{"image_size": 32, "conditioning": "none", "objective": "epsilon", "cond_dim": 128, "activation": "silu", "weight_standardization": true, "blocks_per_level": 3, "init": "torch_default", "optimizer": "soap", "beta2": 0.999, "merge_dims": false, "one_sided": false, "steps": 4000, "lr_schedule": "cosine", "warmup_steps": 800}
Rows from block 18 of a small image diffusion model, named by matrix and row number. Rows with one number belong to one channel. Each number is 128 + 24 x the weight over its row's rms, rounded and kept within 0 to 255. All counts start at 0.
After each channel's rows are labels from the 100 images, of 14976 (inputs lightly noised), where the channel reaches its highest value: "strongest on" is what is common among them. Only what is clearly more common there than usual is listed. The data: rendered solids tumbling over patterned floors. In brackets: how many of the 100, against the usual share in percent.
# convs0: first 3x3 conv (model.decb.1.1.convs.0.weight, 128x128x3x3, standardized in use, each kernel summed), inputs 0-127
# convs1: second 3x3 conv (model.decb.1.1.convs.1.weight, 128x128x3x3, standardized in use, transposed, each kernel summed), outputs 0-127

convs0.22 [110 116 110 109 119 149 136 141 128 200 123 182 142 134 119 150 145 136 143  64 165  86 148 123 135 115 123 152 126 123  95 153 121 158 106 126 129 115 139 136 131 146  86 125 131 121 117 118  84 135 121 123  89  99 126 145 132  95 146 187 107 109  95 141 110 120 116 156 127 139 159 122 138 131 107 102 130 110 106  82 100 126 137 100 169 121 178 176 118 134 114 131 144  97  63 129 135 130 106 122 113 149 118 122 151 133 102 131 145 108 135  91 107 126 127 164 105 150 159 137 135 172 158 162 157 143 132  83]
convs1.22 [147 155  90 106 144 131 137 128 103 126 101 160 107 103 131 119 121 119 170  61 105 117 134 124  83 114 119 122 174 159 118 122 128 132 103 111 105 173 102 140 116 140 157 114 142 124  82 129 106 103 128 113 134 122 123 125 107 112 153 139 130 127 132 101 117 115  92 112 168 135 150 147  80 139 154 135  61 103 172 185 146 132 146 135  71 159 114 103 142 181 144 170 156 112 137 150 131  92 155 133 128 131 142  99 109 147 143 114 136 155 135 146 119 138 136  90 133 144 127 154  78 153 139 118 124 148 145 108]
strongest on: purple object (57 vs 18.5); pink object (39 vs 18.8); its colour: purple (36 vs 8.3)

convs0.84 [ 98 143 128 112 143 123 129 120 125 158 121 148 117 150  96 122 107 112 151 177 140 149 119 136 159 123 130  65 169 163 176 160 143 132 138 130 112  68  49 168  94 126 101 147 109 139 110 110 151 135 139 119 114 158 108 148 159 143 128 119 144 136 142 135 123 104 110 182 131 127 114 107 102 102 153 141 107 186 113 116 166  92 147 129 132 105 155 143 133  95  75 141 103 150 129 112  90 120 106 126 147 124  96 135 130 123 142 136 167 154 135 154 150 130 122 151 136  92 143 114 103 155 161 120 137 117 113 113]
convs1.84 [107 153 139 104 148 112 117 157 123 109 106 159 145 126 132 121 169 111 167 162 151 144 127 181 181 148 107  72 109  97 169 152 129 131 140 123 119 162  92 159 136 118  89 138 105 106  84 116 130 125 142 154 124 127  87 111 189 160 136 145 122 131 130 147 127  84 150 163 116 110  80 110  89 110 118 126 156 136 127 106  88 123 128 119 154 120 105 185 104 102 111 138 119 148 112 115 132 114 101 116 121  86 122 122 150 115 131 194 121 131 128 100 100 124 125 119 119 131 114 140 156 104 128 104 155 133 160 138]
strongest on: white object (78 vs 19.2); its colour: white (49 vs 8.8); count: four (47 vs 23.2)

convs0.15 [133 111 141 163 170 133 118 130  90 101 138 105 124 122  89 123  94 130 131 121 177 146 146 134 168 110 159 115  99 100  71 141 140 128 128 132 121 147 111 172 164  82 123 115 167 130 180 130 107 174 139 128 134 140 109 101 110 123 100  93 129 143 129  99 114 140 102 147 119 119 116 164 138  97 148 129 155 136 137 113 124 134 132 154 120 156 118 142  91  97 124 168 157 143  92  98  92 149 153 154 127 115  99 138 106 108 146 115 129 149 156 152 150 152  84 112 126 128  49  93 157 143 131 151  99 122 127 129]
convs1.15 [ 76 155 132 129 111 112 113 122 148 126 132 140 103 159 128 134 108 128 127 148 142 147 125 120 127 138 158 138 143 119 114 103 119 112 115 107 232  99 164 113 139 161 179 166 119 105 120 136 137 126 135  88 132  96 153 117 144 154 135 109 192 139  90 131 135 158 115 132 136 140 119  96 152 138 135 140  65 132 112 115 125  88 178 137 121 144  97  78 137 168 151 140 139 143 148  89 135 116 116 142 135 128 110 115 128 156 120 144 144 115 122 162 121 151 108 153 110 125 101  73 107 150 135 155 141 125 101  99]
strongest on: cube frame (31 vs 9.8); torus (30 vs 9.9)

convs0.26 [143 137 114 100 103 127 120 144 138 134 136 124 146 180 133 164 126 145 130 142 154 135 126 135 168 114 162  74 126 147 121  82 123 141 110 128 116 111  69  95 125 158 131 122 145 146 113 164 109 151 135 134 165 117 103  91 158 130  98 150 166 100 140 128 147 116 107  99 148 113 156 139 112 121 160 115 130 158 129 132 136  81 100  98 164 165 132 133 120  88  62 106 100 154 124 123 111 124 145 165 130 130 154 127  96 169 140 118 171 116 121 151 100 134 153 129 106  60 122 133 125  80 114 132  95 131 124 154]
convs1.26 [143 113 141 131 134 139 113 119 127 142 144 109 100 141 144 134 177 162 137 120 159 113  80 120 127 135 125  88 150 130 122  88 118  94 179 144 142 108 110 136 114 153  89 119 163 126 166 128 134 149 147 133 120 151  93 106  93 185  99 111  64 159 151 158 119 104 152 171 107 144 122 103 139 144  85 116  99 110 129  87 111 122  99 170  72 110 139 163 128  91 115 116 132 116 103  89 135 130 124 144 113 106 112 121 127 149 113  77 151 122 105 136 152 135 109 116 119  88  81 135 114 111 118 135 104 150 114 124]
strongest on: white object (47 vs 19.2); bumpy ball (42 vs 9.6); largest object: bumpy ball (31 vs 5.2); spring (25 vs 9.5)

convs0.63 [121 138 117 134 124 111  98 105 118 116 139 134 148 136 114 124 164 110 140 126 119 150 154 133 157 107 146 100 112  80 117 157 167 125  88 105 126 133 116 107 168 108 118 159 188 110 147 130 132 159 149 132 134 142 150 128 109 135 114 117 144 147 126 156 133 101  86 149 151 165 107 140 105 160 114 125 124 133 130 131 127 149 141 116 119 108 123 120 180  51  66 107 116 137 110 126 197 143 165 140 139 148 176 129 139 135 119 132 150 129  84 115 146 153 121 109 109  80 107 137  96  78 105 153 133 147 122  84]
convs1.63 [100 135 138 152 152 134 100  96 161 132 107 159 104 173  87 135 133 109 119 127 113 123 144 120  89 170  72  90 117 103  96  83 127 148 148 116 137 117 137  83 169 139 122 138 152 110 183 126 151 132 129 112 154 144 137 155 148 137 156 110 140  98 126 146 130 117 146 111 102 125 104 120 127 103 156 129 127 149 131 118 157 130 113  85 150 111 128 131 105  94 112 134  95 122 151 125 127 154 116 174 143 118  93 113 124  92  96 109 150 147 112 156 119 115 124 134 133  25 145 114 144 168 132 136 130  97 158 119]
strongest on: cube frame (38 vs 9.8); jack (25 vs 9.8)

convs0.85 [147 131  91  81 118 133 120 113 113 136  76 137  91 136 122 113  81  98 173  87  92 185 154 147 118 139 119 180 163 130 104 142 129 129 135 135 137 126 109 147 118 156 113 142  88 133  84 115 157 136 137 170 106  98  92 132 127 143 145 125  90 111 134 146 100  85 114  98 163  86 129 185 145 100 140 155 160 134 188 114 126 132 158 161 159 125 151 135 143 124 142 135 104 108 126 139 115 116 108 124 148 103 132 124 116 131 154 176 126 132 137 128 123 109 136  86 127 165 151 111 104 125 132 145 120 143 151 117]
convs1.85 [114 115 135 123 137 114 158 187 112 150 137 147 145 129 167 131 143 137 102 132 112 146 145 112 123 139 105 124 128 131 141 111 139 108  89  81 116 166  76 126 159 126 101 114  85 138 158 112 132 108 114 113 137 143 142 144 126 140 125  78 155 159 160 113  88 181 151 140 126 119 147  59 145 145 123 124 135 147 186 138 147 165 104 112 147 102 121 134 106 185 149 151 158 154 139 138 135  81 115 150 108 139 115 132 136  77 106 139 152 152 114 144 106 130 100 157 138  97 136 146 102 161 115 124 153 142  98 101]
strongest on: light from behind the camera (66 vs 25.4); count: four (47 vs 23.2)

convs0.29 [139 108  67 129 119 109  94 164  82 124 157 138 156 141 126 145 119 107 130 124 104 149 157 135 137 129 158 141 133 145 154 110 156 163 116 147 138 115 105 133 165 145  82 115  91 144  93  97 126 130 178  88 118 112 170 159 143 170 175 160 139 105 117 145 121 116 135 153 114 131  94 126 105 143 159  70 138  90 112  74  99 148  99 131 126 156 150 130 127 125 139 113 116 135 121 144 110 102 152 126 178 112 152 127 126 152  98 151 114 126 119 119 130 140 130 105 111 142 119 103 174  93  79 147 128 120 149 100]
convs1.29 [124 121  77 165 155  97 164 125 129 112 179 130 110 128 105 108  66 133 116 106 109 122 131 122 153 133  82 130 129 128 145 112 119 120  91 158 136 110 135 205 141  98 166 144 111 176 129 111 126  91 132 120 134  94 101 138 126 151 112 130 138 117 143 121 122  65 114 149 104 108 149 109 165 104 182 101 121  96 138 115 139 147 150 151  88  96 135 106 135 145 148 147 105 136 126 118 156  80  94  95 114 130 126 142 125  87  94 141 169 167 139 110 139 140 137 134 117 137 117 128 138 145 102 156 117 129 128 117]
strongest on: count: one (53 vs 25.8)

convs0.48 [124 150  98 112 173 143  93 136 129  67 131 162 120 134 155 140 162 145 123 178  97  98 169 128 120 144 136 121 159  92 106 103 132 137 141 147  98 113 160 119 102 159 141 145 132 143 108 104 133 147 104 151 112 122 157  82 143  65 145 138 140 118 105  94 151 100 133 136 145 136  92 109 112 119 114  82 187 130 133 136  89 116 105  91 183 176 144 126 145 131 152 109 109 146 138 128 116 100 112 115 150 103 132 124 108 167 109 126 137 121 142 109  99 139 153 124 152 131 149 102 148 101 131 121 168  96 112 109]
convs1.48 [ 98  99 104 108 173 134 116 124 111 115 133 138 117 100 152 108 130 109 102 127 125  80 142 106 125 163 144 190 175 119 122 118 158 127 183 141 155 121  94 136 150 114 122 119 129 130 128 114  88 165 121 118 157 135 121 120 151 147 139 178 111 128 131 115 133 109 131 100 144 130 105 149 127 148 137  82 173 154 155 113 121 118  86 165 154 112  67 134 113 119 137  91 123  71 143 162 136 184 130 105  90 123 142 133  85 105 103 141 118 119 132 137 104 170  93 100  92 150 112 127 108 147 127 140 124 148 131 128]
strongest on: white object (40 vs 19.2)

convs0.46 [ 97  63 102 165 165 136 111 148 165 123 149 136  96 133 125 130 137 137 112 173 127 105 144 119 140 105 108 119  96 165  95 148 152 127 163 114 142 167 105 140 116 126 116 142 138 138  86 130 153 146 113 112 117 134 110 151 110 158 173 135 181 142  99 165 122  83 111 156 141 137 120 101  82 167 111 116 124 145 131  74  89  90 129 101 138 134 123 122 118  89 126 109 120 131 148 110 113 175 137 148 155 120 122 144 156 105 119 136 130 143 147 134 123 129 112 127 141 122 165 139 113 191  85 131 155 149 138  84]
convs1.46 [125 137 103 123 147 141  98 143 148 165  95 138 156 119 103  96 120 117 160 121 141 126 163 107 146 166  84 152 152 172 110 109 146 124 153 118 132 133 113 134 146 169 123 158  91 102 113  57 117 147 117 114 107 127 109 134 189 123 136 128 145 116 136  99 142 124 147 155 139 126 175 122 105 152 133 154 123 140 158 172 129  98 165 172 164 142 115  84 142 136 125  92 116 153  99 107 161 139  94 105  96 121 168 126 119 153 138 124 122 122 118 127  97 125 122 119 153 136 157 103 140 145 163 157 141 103 184 157]
strongest on: white object (46 vs 19.2); pink object (44 vs 18.8); dodecahedron (25 vs 9.4); its colour: white (25 vs 8.8)

convs0.87 [113 191 135 155 105 134 150 140 108 124 127 125 153 115 164 114 173 148 135 146 119 146 152 109 142 122 101 112 136 113 101 129 109 153 145 106  85 150 137 143 145 173 122 103 138 147 111  98 123 146 147 112 158 121 142 121  94 118  65  71 142 134 117 115 118 141 113 117 115 114 107 133 159 113 144 175 136 172 129 142 139 152 112 121 109 131  99 138 129 118 121 123 107  97 102 127 117 110 117 128  99 151 100 125  81 110 153 132 106 141 110 141 161 111 126 229 124 184 143 117  87  96 145 136 160 134 136 116]
convs1.87 [124  75 160 123 127 155 106 146 124 130 126 146 116 153 136 136 125 141 113 124 113 125  91 184 178 134 105 167 164 117 162 158 102 128 153 102 111 111 181  95 153 139 144 139 104 134 104 113 130 144 125 113  83 135 153 128 123 120  91  99 116 110 138 164 101 102 144 161 103 129 126  96 114 159 122 133 121 128 118 130 163 122 171  86  82 117 128  86  94 131 161 130 142 118  78 170  85 140 109 131 119 105 122 175 159 101 100 134 133 123  89 129 129  99 124 149 138 175 138 153 115  93 112 120 135 112 130 104]
strongest on: blue object (55 vs 19.1); cube frame (36 vs 9.8)

convs0.28 [107 109 132 100 132 124 143 115 125 143 141 139  93 122 141 116 181 107 152 128 109 145 221 148 129  80 159 119 149 132 119 125 159 159 132 158 105  97 115 106 155 146 168 133 121 140 139 141  95 149 157 124  81 147  87 118 149 157 153 120 106  92 153 125  76 134  77 137 137 122 165 153 135 137 151 118 161 149 138 110 172 117 132  71 115 124 106 110 156 105 142 103 146 147 108 123 115 146 115 112 154 113 109 132 136 116 125 169 119 148 118 150 117 110 148 133 146 145 128 155 107 107 131  91 110 114 136  73]
convs1.28 [117 130 129 151 131 147  76 116 161 136 136 142 120 162 107 132 165 133 139 128 101  80 109 115 160 166 149 158 185 112 146 144 112 142 133 111  87 111 144 147  76 125 122 136 105 119 123 124 134 143 135 106 113 103 117 127 124 139 113 122  93 125 116 186 119 114 156 158 149 146 148  83 131 135 110 127 116 112 118 122 180 128 149  61  88 140 132 104 115 159 155 150  75 127 180 124 141 108 110 159 169 156 148 142 152 139 107 156 159 111 120 119 139 119 124 141 130 142 119 153 104 154 125 149 130  73 162 156]
strongest on: light from the right (65 vs 24.8)

convs0.12 [157 146 165 120 129 137 160 131 143  97  51 112 133 140 142 154  88 163 117 136 139  81 106 126 130 161 119 150 176 142 156 139 102 122 105 137 140 117 126 128 154 108  99  96  44 131 145 185 112 141  94 136  99 113 137 124 100 119 153 104 142 128 121 143 127 176 134 133 126 124 144 154  75 152 153 102 119 135 130 103 131 102  63 128 119 138 136 116 106 125 142 118 145 161 169 160 122 106 120 124 132 117 138 126 111 107 130  96 130 118 158 115 107 126 140 132 166 104 137  84 126 134 117 113 175 128 147 142]
convs1.12 [119 185  92 139 136  99 129 139 132 149 159 126  92 151 128 143 131 162  68 110 130 156 186 115 107 139 150  92  92 142 142 119 139 140  77 156 146 121  96 135 120 129 185 115 174 101 122 164 134 146 135 115 138  86 133 151 110 101 135 106  80 161 128 134 113 119 124 126 149 126 142  97  91 107 101 124 120 182 100 153 130 146 153 121 137 122 148 143 134 168 155 128 146 123 104 121 118 133 161  99 125 126 134 107 115 141 137  93  97 165 106 140 154 108 115 108 135 133 133 119 127 107  87 150  93  98 143  79]
strongest on: cube frame (62 vs 9.8); largest object: cube frame (34 vs 3.8); spring (29 vs 9.5)

convs0.33 [152 104 135  99 103 131 107 161 173 120 122 139 128 181 154 118 144 124 108 163 143 126 146 158 105 138 133  80 111 140 158 112 103 153 142 125 148 111 143 116 131 147 123 139 144 146 108 136 147 142 112 153 124 132 193 130 131 127 209 141 116 148 136 117 145 140 136 131 128 104 156  66 123 135 126 138 128 113 109 128 130 116  92 130 112 138 103 127 139 166  70  90 126 121 153 148 129 121  95  89 139 135 152  99  71 155 124  86 111 143 116 131 131 128 144  98 159  56 135 119 124  92 141 103 157 139  96 115]
convs1.33 [136 120 136 120 116 141  69 139 156 122 152 134 182  71 170 139 121 104 116 103 135 138  84 144 100 160 154  98 128 110 157 126 124 146  97 147 134 143 119 109 145 125 116  98 123 118 152  99 124 154 101  85 131 125 165 143 159 141 139 147 138  84 143 124 136 136 127 102  84 139 105 136 137 133  86 138 142 142 101 140 132 142 103 129 105 123 104 128 140 141  87 174 106 129 130 131 107 129 122 150 125 141 157 119 145 128 108  69  97 122 126 158  83 127 137  93 179  59  87 137 129 124 142 135 174 138  96 109]
strongest on: black object (94 vs 19.3); its colour: black (37 vs 8.8); cube frame (27 vs 9.8)

convs0.11 [109 127 163 131 129 148 150 139 156 157 130 128 149 130  93 104 128 122 143 131 124 140 107 160 185 124  87 132 142 121 146 133 154 154 121 111 170 133 123 107 142 139  98 162 119 161 158 159 105 153 123  94 160 140  91 124  85 114 135  90 134 168 123 117  88 145 103 138 133  82 125 104 106 154 161 107 136 117 118 111 143 132 118 116 146 116 114 104 112  89  85  92 125 120 147 112 145 141 180 132 148 124 112 120 174 132  90 126 111 168 106 151 116  83 121 150 133  35 134 145 123 117 147 144 135 153 145 150]
convs1.11 [119  94 140 107  78 177 105 109 131 154 125 127 142 158 126 173 141 131 137 114  95 124 136 128 108 127  97 103 139 142 125 108 147 167 137 134 128 102 141 139 124 126 131 134 128 117 170 106 126  71  90 113 116 123 122 122 153 134 122  95 120  99 143 158 103 120 153 126 102  96 150 186  83 129  88 148 125 129 190 120 141 118 113 109 146 109 148 119 124  90 106 171 110 130 135 129  82 140 103 125 113 106 136 201 116 135 171 119 100 138 137 136 135 129 102 123 167  90 113 109 140  75 138 120 156 107 131 171]
strongest on: blue object (55 vs 19.1); its colour: blue (27 vs 8.4)

convs0.126 [150 127 126 146 104 132 117 165 110 130 138 146 144 151 157 112 143 126 169  67 158 135 115 157 132 162 170 123 166 108 151 132 138 132  77 129 126 108 104 115 110  72 115 108 124 125 172 102  94  82  85  88 126 146 151 149 125 111 108 165 111 118 126 134 119 156 148 149 124 127 123 148 141 116 154 102  60 144 129 127 132 131 130 127 146 100  84 147 140 118 139 102 142 102 117 132  76  99 161 144 108  97 150 123  81 141 129 153 124 171 143 164 158 139 148 133  99 156 146 155 140 103 109 133  95 132 127 144]
convs1.126 [ 95 137  87 146 140 119 126 171 117 164  76 142 132 122 131  93  86 107 106 118 112 129 138 179 124 189 147 171 124 119 113 123 144  91 118 120 146 113 119 124  99  90  83 106 103  99 133 102 120 123 104  92 145 108  99 118 122 159 127 138 116 103 111 115 153  67 162 135 117 134 140 104 138 108  95 165 121 135 131 143 149 113 142 125 157 133 154 132 116 146 109 125 113  79 178  94 137 119 155 112 107 117 130 137 111 179 108 136 133  64 128  69 122 117 109 116 147 150 154 130 133 123 131 147 147 119 132 152]
strongest on: count: one (52 vs 25.8)

convs0.54 [138 142 124 144 111 106 121 110 133 124 186 153 111 121  85 133 146 115 154  59 149 137 114 131 184 106 117 134 151 141 104 160 147 147 116 151 109 124  98 125 140 123 136 156 131 106 116 131 114 157 162 147 119 115 143 114 183 129  98 139  96 152 166 117 130  70 115 186 113  98 152 129 118 153 144 119 157 126 125  84 168  86 132 142 155 125  76 145 145  97 103 150 110 130  99 139 146 142 161 135 132  81 152 137 114 154 130 134 109 139 127  96 120 133 120 127 114  76 119 130 128  88 135 137 100 128 159 163]
convs1.54 [131 140 131 142 110 117 144 154 128 146 112 109 126 119 120 141 106 121 104  60 127 124 122 146 114  76 140 101 130 152 128 127 103 128 107 136 115 124 155 161 130 123 126 164 127 148 144 109 137  88 118 105 145 171 136 125  77 126 126 172 122 136 128 128  84 156 155 175 149 121  87 164 116  90 117 107 132 106 127  88 109 125 108  96 133 126 169 124 116  38 115 124 130 166 120 151 127  93 131 129 114 154 143 194  86 133 150 139 125 163 137 144 168 115 125 181 140 119 137 121 125 112 116 104 116 130 155 155]
strongest on: jack (29 vs 9.8)

convs0.43 [163 122 108 152 143 123 144 180 155  91 121 129 120 129 143 128 104 130 108 175 114 131 134 144 129 164 116 131 132 109 151 106 108 144 131 100 126 150 130 104 113 165 142  67 140 112 132 128 131 136 109  91 145 126 153 134 108 121 159  94 113 145 170 147 122 124 150 102 104 110 134  67 136 135 114 111  79 138 127 154 151 132 154  76 160  80 136 142 125 204 122 106 117 125 123 104 116 170 143 134 103 126 128  95 105 134 136 118 123 163 137 141 120 123 167 119  90  71 142 166  97 112 167 150 146 148 108 145]
convs1.43 [144 122 102 136  79 172 109 130  70  79 151 101 143 125 112 159 120 151 137 147 145 149 144 160 128 154 118  87 149 141 138 101 159 121 126 109 132 111 104 142 117 121 120  97  95 129 111 157 122 132 131 139 173 119 167 131  62 117 118 148 146 164 163 117 113 129  93 135 151 132 121 146 194 158  91 150 123 158 129  96 123 167 111 125 120 142 113 160 130 135 130  74 143 136 157 129 129 102 139 124 131 137 126 153 139 132 115 136 121 163 139 146 119  84 151 183 127  96 158  87 109 152 160 129 129 156 146 115]
strongest on: black object (40 vs 19.3); bumpy ball (26 vs 9.6); sphere (26 vs 9.7); its colour: black (25 vs 8.8)

convs0.127 [158 117 128 124 129 166  97 146 147 151 125 160 143 139 160 103 106 122 125 120 133 176  99 139 178 135 136  69 107 129 136 177 121 113 117 119  99 155 126 148 102 137  94 132 114 163 126  85 129 131 142 105 118 144 118 149 105 145 177 149 137  87 163 125 124  93 141 104 146 123 103  99 102 165 159 118 123  97 181 131 125 127  97  76 108 125 108 123 134 100 114 129  99 104 158 146 152 130 141 117 153 102 128 139 183 165 142 161 124 136 123 154 133 121 107 136 126  48 131 119 131 135 100 120 126 163 110 123]
convs1.127 [116 113 135 101 165 113  83 153 121 150 123 121 116  86 127 123 145 131 101 147 119  95 125 122 138 125 111  99 129  90 169 120 100 102 128 149  73 160 126 133 162 124 100 117 127 157 123 142 106 139 150 142 116 138  95 120 167 141 155 137 202 147 144 138  89  98 130 105  91 134 115 136 122 131 125 137 124 157 157 138 144 109 178  98 125 102 171 146 116  96 108 196 120 128 163 155  95 152 120 152  92  99 117 119 159 131 111 138 172 127 141  80 151 126 101 138 103  91 146 116 126 138 136 165  99 128 119 129]
strongest on: purple object (67 vs 18.5); its colour: purple (41 vs 8.3)

convs0.72 [132  76 134 144 129 114 133 136 131 164 127 138 131 122 107 147 143 141 158 141 143 148 137  96 175 128 146 130 110 140 119 187 162 112 124  99 137 136  76 129 140 125  85 125 181 120 151 122 137 141 144 131 141 152 139 125 144 139 125 115 157 153 118 150 101 110  79 183 138 112 129 149 115 176 127 131 136 130 145 116  82 117 110 144 143  95 145 118 126  29  41  82 117 142 120 129 136 103 151 123 131 116 141 155 106 106 124 116 146 132 125 127 134 136 129 112 112  90 121 152 147 150 108 117 124 141 145  98]
convs1.72 [119 155 163 134  87 131 123 119 147 165 125 124 114 112 113 120 137  97 141 132 134 129 143 109 137 132 148  79 118 152 101 123 119  99 159 146 168 142 105 134 142 137 124 129 162 159 190 126 105 122 152 113 152  98 193 166 167 117 130 102 115  71 112 135 134 136 170  90 144 140 137 133 109 113 146 158 129 142 123 153 112 131 142 144 111 112 150  84 129  70 105 124  94 178 124 132 150 148 139 110 176 106 125  96 118 132 109 118 133 161 143 135 122 163 118 123  94  70 153  94 136 115 152 127 142 141 170 141]
strongest on: grey object (56 vs 19.3); its colour: grey (35 vs 8.4)

convs0.96 [167  93 169  98 131 134  81 118 146 131 133 116 134 108 141 100 168  82 147 152 211 125 111  86 100  89 130 166 128 157 133  99 143 169 107 147 110 156 128 142 146 166 130 132 144 124 134  96 183 153 141 141 144 109 192 127 151 137 145 144  93  98 123 169 123 110 116 105 127 139 122 136 125  99 157 131 164 102 127 117 120  95  93 124 134 129 146 115 131 154 136 100 108 155 128 124 117 114 131 137 154 111 170 112 108 157 118 130  85  93 136 108 107 122 146 113 145 112 128 138 141 112 118 102 117  89 118  98]
convs1.96 [113 149 134  96 139 126 114 145 131 142 125 185 111 116 111 132 139 168 180 164 139 119  92 147 116 116 159 120 192 150 124 121 125 196 111 139 129 100 126 139 113 150 112 160  79 106 171 165 131 142  95 105 126 118 100 130  79 159 107 112 126 129 106  80 109 149 118 129 134 113 143 137 130 163  53 135 120 149 124 154 139 128 122 192 107 130 126 123 129 146 157 142 157 166 114 107 106 106 156 114 134 128 158 140 117 151 135 120 122 148 123  96 143 127 126 130 147 110 131 126 184 131  97 139 144 121 124 104]
strongest on: count: one (53 vs 25.8)

convs0.116 [101 129 138 165 123 140 134 122 117 136 154 114 140  91 125 121 121 123 134  83 131 133 147 149 160 124 129 153 106  73 112 129 152 193 144 127 122 144 149 111 135 118 145 137 101 137 114 123 149  90 160 122 121  89 140 101  95  98 120 118  96 129 177 112 142 159 148 113  82 121  96 189 149 131 108 142 113 162 126 151 130 156 128 151 145 128 114 148 113 198 130 154 120 145  87 134 128 119 103 148  87 136  96 122  93 133 146 137 103  98  97 132 119 117 145 160 126 200 166 128 107  78 132 119 123 122 118 149]
convs1.116 [121 151 128  83 123 151 125 158 109 119 149 119 149 159 106 127 129 127 137  84 141 134 149  92 123 116  94  89 123 118 116 127 105  98 140 157 125 119  32 150 168 117 105 158 124 122 117 127 115 111 147 103 141  94 139 125 109 110 110 105 121 132 153 122  91 108 144  64 151 144 139  78  99 124 120 165 173 142 143 165 118 127 118 107 116 136 125  96 132 105  74 126 146 150  91 145 124 120 164  63 129 109 127 156 152 156 124 146 122 114 143 116 126 146 144 158  90 130 113 130 119  81 104 125 115 130 151 141]
strongest on: blue object (79 vs 19.1); its colour: blue (48 vs 8.4)

convs0.122 [128 132 111 151 117 100  95 131 149 155  68 113 107 153 127 128 116 138  72 158  92 165 112 141 118 162  95 121 119  93 114 142 130 116 149 138 159 130  97 117 121 101 117 113 101 138 115 159 151 148 129 121 128 141 125 143 116 152 140 132 149 140  91 112 104 105 104 119 134 127 138 133  86 139 112 105 124 144 115 141 150 103 134 138 169 121 141 148  81 110 146 147 149 140 108 137 133 138  79 156 154  91 172 161 140 124 198 181  98 107 112 158 135 168 122 105 106  80 110 113 151 146 158 185 133 146 150 129]
convs1.122 [126 119 123 135 143 102 157 112 100 132 104 135  96  90 176 105 108 122 117 118 112  53 112 126 166 133 106 128  66  90 142 144 108 123 150 164  92 131 174 132 117 136  78 117 151 131 114 120 138 118 147 133 110 152 145 124 102 148 130  97 143 166 112 137  94 152 144 117  89 118 111  90 127 131 134 131 155 162 144 126  91 121 129 118 161 141 122 158 120 101 149 138 103  98 102  93  89 120  77 124  71 138 114 127 142 120 158 118 136 123 113 113 133 126 108 154 135 100 124 191 158 107 131  96 104 109 127 121]
strongest on: white object (56 vs 19.2); its colour: white (26 vs 8.8)

convs0.103 [146 156 138 111 116 188 100 129 132 112 124 145 134 130 128 110 164 121 103 105 148 132  97 164 134 121 138  96 142 120 180 179 124 153 115 144 134 118 100 118  95 137  92 147 141 125 111 148 120 141 138 132 145 138 154 157 162 103 142  99 130 125 146 135 112  87 131 126 116 129 136 154  98 200 119 120 144 109 108 107  95 115 128 122 145 111 103 126 115 105  77  86 118 138 167 131  95 109 152  98 158 144 127 154 129 158 135  71 163 156 161  99 109 147 124 127 115  48 122 118 140 156 125 154 128 132 162 157]
convs1.103 [107 141 124 101 115 137  59 127 145 158 124 117 148 100 129 116 132  81 109 116 146  96 139 121 183  83 192  81 100 120 159 130 103 127 124 137 104 147 120 124 132 131 106 126 148 158  89 105 129 108 125 110 137 166 157 156 122 118 136 137 132  98 159 135 114  68 142 160 138 138 125 146 105 109 117 124 162 140  92 126 130 149 144 118  84 186 114 154  69  95  91 130 128 119 149 141 127 153 127  81 136 141 126 109 125 153 120 144 127 120 124 102 169 139 116 141  94 107 157 114 118 100 131 165 140 135 148 115]
strongest on: purple object (63 vs 18.5); pink object (47 vs 18.8); its colour: purple (33 vs 8.3); torus (30 vs 9.9)

convs0.124 [143 138 119 157 106 137 132 110  70 151 119 110  99 108 155 145 148 130  94 100 126 120  93  81 162 126 136  89 155 124 124 144 151 106 120 133  98 150 118 150 141 145 142 125 120  99 121  79 146 114 151 131 131 107 133 141  51 119 103 147 175 148 129 151 123 104 126 133 143 133 116 139  87 155 168 123 152 149 106 125 133 127 125 122 104 139  85 135 146 124  84 115 126 112 114  95 119 145 126 150  89 213 115 123 159 155 110 169 183 143 107 141 165 147 102 132 127 102 114 129 126 120 146 129 148 162 129 151]
convs1.124 [145 103 111 108 147 132 154 129 161  92 167 135 131 132 101 101 115 114 146 167 137 127 107 102 120 122 168 149 162 134 101 141 142 111  99 106 158 123  91 143 117 134 142  87 105 173 174 148 156 166 131 146 135 135  95 141 113  98 130 126 140  92  65 103 160 147 117 113 157 115 168 125 153 122 116 147 116 127  85 105 161 131 115 137 103 126 154 116 125 120 108 151 131 158 149 129 131 108 142 149 169 171 130 128 160  92 133 142  77 114 153 156 154 132 114  77 158 144 147 119 122 142 125 175  81 154 103 125]
strongest on: white object (64 vs 19.2); its colour: white (28 vs 8.8)

convs0.113 [130 105  85 127 111 126 162 144 125 162 167 108 110 151 131 108 107 112 114 163  94 171 103 118 136 127 118 100 127 160 111 130 140 174 121  93 137 139 143 139 115 132 118 136  93 158 107 117 135 165 121 119 135 130 151 138 117 129 192 127 101 154 112 114 150 129 154 131 130 131  96  92 133 158 115 156 106 176 114 104 128 111 127 140 111  95 119 148 119 150 117 156 102 119  96 101 125  82 125 165  92 176 105 161 146 144 118 131 113  99 175 119 158 105 171 215  99 118 131 117 124 162 124 135 140 112 138 141]
convs1.113 [143 138 120 119 144 128 158 138  97  63 130 108 135 144 118  87  99 146 129 151 145  73 111 124 117 124 173 148 173  83 103 167 120 153 100 123 137 145 121 113 132 115 141 150 123 119 143 146 147 138 146 136 127 118 175 122  90 114 103 142 110 124 119 140 116 126  55 111 147 161 173 176 128 147 129  97 139 141 106 132 140 149  82 152 122 106 130 132 125 206 110 114 152 121 152 128 151 106 158 113 119 141 110  89  94 141 129 117 118 117 132 148 108 147 123 136 130  97 152 137  88 170 126 143 174 135 111 148]
strongest on: black object (40 vs 19.3)